Weights of a small model that answers yes/no questions on an image's attributes: 64-pixel images, batches of 256.
Rows from block 3 of the image encoder of a small model that answers yes/no questions on an image's attributes, named by matrix and row number. Rows with one number belong to one channel. Each number is 128 + 32 x the weight over its row's rms, rounded and kept within 0 to 255. All counts start at 0. Numbers have three digits each.
After each channel's rows are labels from the 100 images, of 14848, where the channel reaches its highest value: "strongest on" is what is common among them. Only what is clearly more common there than usual is listed. The data: simulated telescope pictures of galaxies.
# convs0: first 3x3 conv, stride 2 (encoder.blocks.3.convs.0.weight, 144x96x3x3, each kernel summed), inputs 0-95
# convs1: second 3x3 conv (encoder.blocks.3.convs.1.weight, 144x144x3x3, transposed, each kernel summed), outputs 0-143

convs0.8:126140153118186157104140108159147159175126157157131164117124167115079104194164149167163150161158134123180136142144103074120130127144173106167130157119159140082166149130136170158147131119114071132166136115077127117153201160115186184187190121184123120093136129195160150057146122147140181111
convs1.8:124103148076138108123135121135132094187165138144195106080097154120203116108182122110131155122150108188029139142138103176177111105148152089028171158106146169128132122138089120083123110098104121183119130091124144114130112088117101154099139113100120083100118143164121120102127086126220136107174160133087134142174178126160141107089115101116102163162066123118121100099150118112096140137106054147081128152076155091084089093122112082160128
strongest on: many stars; winding: anticlockwise outward

convs0.73:106126200158110097137107172107143106058147105161135168064126100134096138152109113144153148149155060119090123081101132163155133115170135154076061114171153121131140081126100148126081155152150097176115093078137160157195112126146098091163106157118115099178155108157159123118154125222116147085
convs1.73:184159104096108095066118129140126127129114214191107086151106095146146103123122076110135148061155117145176161136106050129139106088083132080148095091132146234112116096108182133137089119143147095073142138129106116111150114092111107129094154105051130126096093112137121123151141134101145125096119136105086139128148108254103135147090141105149129171133093060147152119119097130147116098158118108107103083061146138132159128059125125112115107
strongest on: barred spiral; tilted; winding: clockwise outward

convs0.80:077108106146082149109056111109107107087111096112190117134076110161160133134121112107200163077093124141116094135149156182119135115152110056109160122115093127089075090155125104113114133115122148137106135148174152120127114093098103148088195072101087136175135103076145121059117135107102054083
convs1.80:154151065093142082109126102091137165118153129114113140078131121134165111110098130095082155153112129119149116124184122120182073146117147090132083099182102117107149125082142125105153146134131152080091162122119088121064123099099135157145113116183142116155139137104134121107130184100129150094124126094090179095131137175095142137167045130092121105222129085064170138128186109051078164173061109121108040163140127120147102104068118100161136
strongest on: merging pair

convs0.133:079103116184094135169100103125135144174127149106118166117162105159149131174099135132146131150124100142167136131201107168093234134154120156088096122131218191100084130212088102138106133185101119154092138111169146092123127157135118148186150132124105121156167116103160152180135155150124139119
convs1.133:122087073137134167166127131138088166117109117144128116032119148108125152139132119113169118056066149112071162193139139110154153138116132132078099150109097219111095064112104116145079129167132069132073151173172135129168135123170115130192111113066123079147120173116116146142097063155204150184124072118128096074134124113148121143124155139121090116121159110132133075108117091093073170151111152128125119167109137112194148140148148152147160
strongest on: round elliptical

convs0.134:147189123129093118159143126112178135143116100158089182173132046138163098123074122163139165163122173095159179106211156106111233113162096139131138113149170185117134093107096088152150168143093087110121116165138186117113153148159100159152167134142145111131161151141084150153140128144170134126
convs1.134:111067135137144127105091143132156143132144150128149119120108152121100159138152156083151120114141129120026126168137137120180132135173155131109124140098171176112135089131130108153133101162131127213113128110164141144109133059166118115169142116118118131110089214099154143114134083113238133146144139118044140161190214113149134130132201148109110145128077103113145108111205063088168129130133120131123102109094160086113139059088161140134137
strongest on: round elliptical

convs0.89:165127133133130138125097140117146193181122097101138161139117133096184123176126152182149101177083150085140132168224134115139150146142175175129123110147157138121113106177118211192150149166179177118085049150096107145174163119117098108157164153169145116143137149165132147170100114160123155134
convs1.89:142132127172149107112114116104173127141126137138129172038117139113110129073124159144092115117092145189080142113162153199172089150110190137064144140143105167117126090128097097104093129140123132142065152186124056163135169121115124169172098161042156105158207143069168145108136113106191148109174109154087139154122108159110121115132088112135095096134127108134113080131156139110159130159190123092104112128119122064137117068071101119147188
strongest on: barred spiral; winding: clockwise outward; tilted

convs0.39:135173095110119101086150108145116183232109102100119114123121180156114054118105128173126147093139174158119085146145049120121077156117110136110131082066122132138127182159141099123163102104120169133177080182089101083069119091127104112118046147129136119106133117098136122144135154124169138150
convs1.39:062146209087124101143128119120106097107101111125205119123070156139141126150166050126141124119087099152114108086102105115131137145089141128129167175139131115095166171161099111097143140069216129186084109121155100117177115115143140085092135184183101129131109101154101100116107139125157112075073114185132131172133148146135130129145114102140109121143226107121092112116122153206126109230103065123146106111110149150133102122106123102090118
strongest on: two-armed spiral; barred spiral

convs0.132:097135075151087168071061119119149100076130156119134111142155127135097136189074144104081202127089081133114092152105094115157115119183115138100143097125152118091103090187196118083125131112129121115121144104068081093113157147108107118123155127054090139125091115149100155124158060076110103159
convs1.132:157148088105176145062110149128104148151168148068093098170108129112158204180171207142096115105158147165125080160183126177135120114110137148092142109140064177132191044154110124095120147150136195138072145132204102130169126133139112125147134139156074138088121153139166129163107118151144120124121124116108165088129120088150145107112107066100124130164112128195181143108098127102146137177146127156156134124104155041108141101121088096094092
strongest on: bright star with spikes; winding: anticlockwise outward; barred spiral

convs0.31:140150134100153140175132089129135168194163111167075165164147118126075129173099147124121134151136116170113131158115180068129137163116176115158145160195207164146089058110111052122114161117084116129140106126091136126075161170098181125181098103101105089149101134092107098165120171147119123133
convs1.31:195118027083208122084089136143138081082093115108078130146206108114157122117178160100180138057130124118089129157119134166158164142111123180082146112104164104113145134117099115108087160117098202083170139097144151090103138147125083134143103132122123087131090136184121114148110054150122145127106162096151103066109095109142121133153145141104074132170126072121135168168149171114128160102116161105103158150122085170127134191160107125097145
strongest on: two-armed spiral; tilted; winding: clockwise outward

convs0.41:094124117152156144102090123220144143107138140135140143109112115155120099148185163124125157141110125180098115133146191138104128101139124115184123159129090148105096091124177115105120113150088193044204127106104110110121151131103101255112098171146125121114147117130131131095101125155102133128
convs1.41:190121204107130160131147072137119133112143068120146150076137168023163131136075126127122142163169115116140090118161151090178177127149123108131122152106119110126160138139114144161140054115107150171136052190136178147102094100145159113140172135137107103122118115156101157111149133114149108107103115132131123135179168136139168170147137114052128110150143144111123147104138018098107151083172136109108183112153175185105180150143124053105133
strongest on: many stars; round elliptical

convs0.5:087111105077115146185185145117136125090126097144091157139132124148144111042143142116120100119144101098150152149122141077145185106125132105136149124140156162132143123063177076108127169152164152092156178119105153145081109081135189106195135129094167111060190127151110117080139115184135173069
convs1.5:147121140149158095102135088107181162102113153168065137124113168137093196060071086129081097156131167132161130106158098158129165125130118081118191125097072119150134181118125126124135115126100147143145104141088101101152143126087105102150090116094136166111087146094151158089125090121068095027119127108104148121143146115131121134134182126122099144140055123159161165105135139135134078126147108086122175000133160161105132120144116099136174
strongest on: barred spiral; tilted; winding: clockwise outward

convs0.68:120167134142066107059122142152097113142156124132104139122084058150136134156178156127162124156138144093169066127122079137151117094044115103082121151130141101087167125186127032130155143133206164148151091150163123146095113113137122107161177054082099121127133107115169117140141112137163136154
convs1.68:123106112176140107156155110118145161148088133082162100149078138162180125101243126123177114106065101179112127139120116138142111130076139103128141175113177126134109078126102147123130171130127184174150125105104151171153116153083098107107125100107175145075140115178149136083118195091189116133137092156053124111143181129128105110095101068097097183142116132121145114154074152112129129114120081125106150107079228106160151068112115148151150
strongest on: merging pair; barred spiral

convs0.108:138113129142144162160170002145145133120169131112089111112093133209074130119163124173151105118140128144065099130167221129195123117083114096162113120133146167134096155137055172132139111156107146114144105097139126148130103145161156163102143163159121112111142156120144076136126141172124146068
convs1.108:127124144090097158134163138111118112106112106137175177033137102075118093157119073160063148148181111157169098064109134101117134104112169134113075066155122160108101117128094144161119125103122110159166129149109162105146105120134141144082149101063030147128115102107101187110142118117128163117139171142129106103087131173107195135144110091041136084057164109098109113118102160180102143083093163160118132158127123132155088114138119059085120
strongest on: lensed arc

convs0.128:106116104125133104179087089116096127074106126110173111132116082142119127103098110127130102109092156143090114133106099167156105170155121091079168115162132166134161143161150114141117133062155141099036102124145112117081129167116062052065156147174119101130193101100055093091118104157141094166
convs1.128:177138144127079147161120120128109113099082157180145121091104158163149123120116093090115111089140118161148106074183139140134071179135129122099113049167109170070144163152118122157135107128154114162095127176137087119111144078098124149155173091132094133139117066130128149119093128107148120090138138153141116139094088199088097120119066116119120120145141053070167081119095231119053141151060115129078053124122125106136088122133112079096137
strongest on: lensed arc

convs0.12:117107135126141102215198158109083130108117104127110170133067091177162125153134180147159150109117151100173104127166091100122143082101133072113086164154158148122198123193040063143132152083168140168098107142141149140102113130139181108121101130121125112096182153081143137130130097121147137158
convs1.12:108093105196101124051077140112136090156048129101190087151145130147107089074214114152199176111140091142086123109129130161156174129121147150114107148124158113128121068128109072167075135147140135106107118086118116137167098120105122144146129104106183115097152164193124141156133129151179131113221147109048107116153105107149133120094113109087131142141094138138146101130086152086170156125152166124115152112083130068150164072144115126171166
strongest on: two-armed spiral; winding: anticlockwise outward; tilted

convs0.83:139116109099120084175150127144151137143147142060176128124108124132145180077205129151204127210143089114103120147165153159167100134073183130150122124164140121141153107180090151107121155127193196100134157100076134167116139110136133083141119140205147114117142210129113138131135139176124145129
convs1.83:125117169150068108170179111104121106095151160122192180153156096143121105152128110174113136132195115116121113101132150143121062139101187127108104075191153155103126141126136089140073092111133198143140170131096080130155133131163163149163083163123096109125173088067122153125168119116107139109116120127096113102060079101040144111129128135065112108118188090089092120124124191149127124131144150173148106064066101093113106091136068086106147
strongest on: lensed arc; barred spiral

convs0.137:099140121122108141101096073136159117157134144111105133186132064183150120083146144155124164133130198052137175095105165146192129127125057162138142123135082122099114164161081116138127095168116139067072078180188154107101158122144122141112158094087084138084156125128078165172130132129157109116
convs1.137:090075083096107119110124111166131154119131155147176091062124123104091067126135130123117139175063103167126138116114116082091126077118091161157092164061231096127111099137113118101162156106101112171187146181158117158099130142107156176085084089128072128130089148138178139165124182136097150092104131087115135130156175050154141141157180100105088144071095085191104128127084088121097121096115132141161105111141126128148164101125161110091111
strongest on: two-armed spiral; winding: clockwise outward; winding: anticlockwise outward

convs0.20:158103150131173096153114101130161116164158149112135126115083112144137129117148156156158107068124179106124141120147085186149178130134110083131142140090196150130123170146066185134144084088110141160006135150155152183120107126120127101106093090171131123092103085117158102143160158040124148144
convs1.20:121075111129105064179122164099111167123093167154165120102144139154169122143101147101137118102067137148144117145085129135094111136105107072078088188190186115126079098084113097087135173123112114188170149125100102134167122038151168107155122086117066102120134122162099113187118117126191167115099152138150125113108153106182079110148103153098136112192180116117124125134135104116124183124076089113081073192138131178162089086138132156113106
strongest on: two-armed spiral; tilted; winding: clockwise outward

convs0.110:101126110130118108076067131119102129010169139104094156122163087118100152123172137167107127048169157117133134125114094131138155131093103116099111134107000148123166125177131130147146119096152094069167134175154155135110127109171134108090124071121108149097118145149125133125123106106146157120
convs1.110:179100127162137079093133100165075170127128118134182118124118128136129131106109129144134136101103130136173152155100127094135194127094138106135146142129194096127082144087197098191206173150109095074123125157144051122085116128105143125100156118161140129138108143147174125111075181154108130086083162120048154131140150157155138116156182063113188163109107095121183118083098113122163133129099134152118116139201170138152143111045116124076180
strongest on: merging pair

convs0.142:131113127156090154162157092170126141188169133141163127134148139138097124194104134150179122121108116135167146147189157175113225145174110103159124080142089149098060084118134106116129149158096129160136118113160186087143175126140154106137184137128132126180168094149132085208118144183167159110
convs1.142:073099107143128127136102130149115148144149129106048099033133144117147128110084098129136130050112108138074129145156160138160143141127151128090147117131087194115120084118085120139114142134067083201102135157125123129143126151173143151151083103062166125151133183115158153092129091121235132255119100145144138115134181133124097138125178123139107137121118071145110129106165146122125095156119131111086144192084113129118147133096115118152131
strongest on: round elliptical

convs0.113:133157099139143070163175136098098132148131142137183121158136121111110103119111113112108139155161138187099178140078159083133095120175162106166142163157079164136075139055132208097096185184104114142079119110098059176079126090127102090116146133069143130120121097145120063124150124102162116139
convs1.113:136132109138108146053108130145150106103140175175117142104215067109094143135146078141109171078126075133136139103129116114163176102099124115149146142157122107133112159101134129072081179086108151152167139070109050126112072159153127125111132158115132127139095120127083084208126145165147121086127112101135138134119083102130139099149105147135127127109082076202111124144155083150122098127102071108101129025154073121191118177103088119094072
strongest on: lensed arc

convs0.93:108155129144113140115051165149155171156150104132132150148101083106062111104124093147135164148137103153112143096115156132083084126178133135196105111143093114085090173082185122124095192167144167089137098118140095154177154126127095092160132187153159065119172179132180103113133083158082159151
convs1.93:181092082078113172120160132189084185098188138096202156108115166136122126101148138142099171116147113143095102109150178134138085147105086112116165118146072221124140120114112116154039042083057183126119185164150136150103133102142136144148104152155120100122165117140203139105117081156096141086142145137056133151110112132107095156116170112099135174132119164155136118130135106158168177111119148136124147072083130124143149122110103090107137
strongest on: bright star with spikes; barred spiral; winding: anticlockwise outward

convs0.43:095176154166120136159080156146128124099092187101147157103138035177163158135106108142125129107192140141135177072095211108162114132156111126117141135147119143154131117112140157158115091136090127113203127113099142149139146139104129077103162157028142107183090148099072100130146115112146172111
convs1.43:177158083079127137102101158160102172161149140167099128115185123167069112171128146136138134111126170077161152083120103117171145133133149121200108159129176216146123137135132107161135156138111118172122108168163093100123139081165094149093126137126129128144077196155120155172167084168164178079100107093102102126120086167112146093128121112068171149107124092159116149190172026119125155114094115165123111077130058126168144156144112112121097
strongest on: lensed arc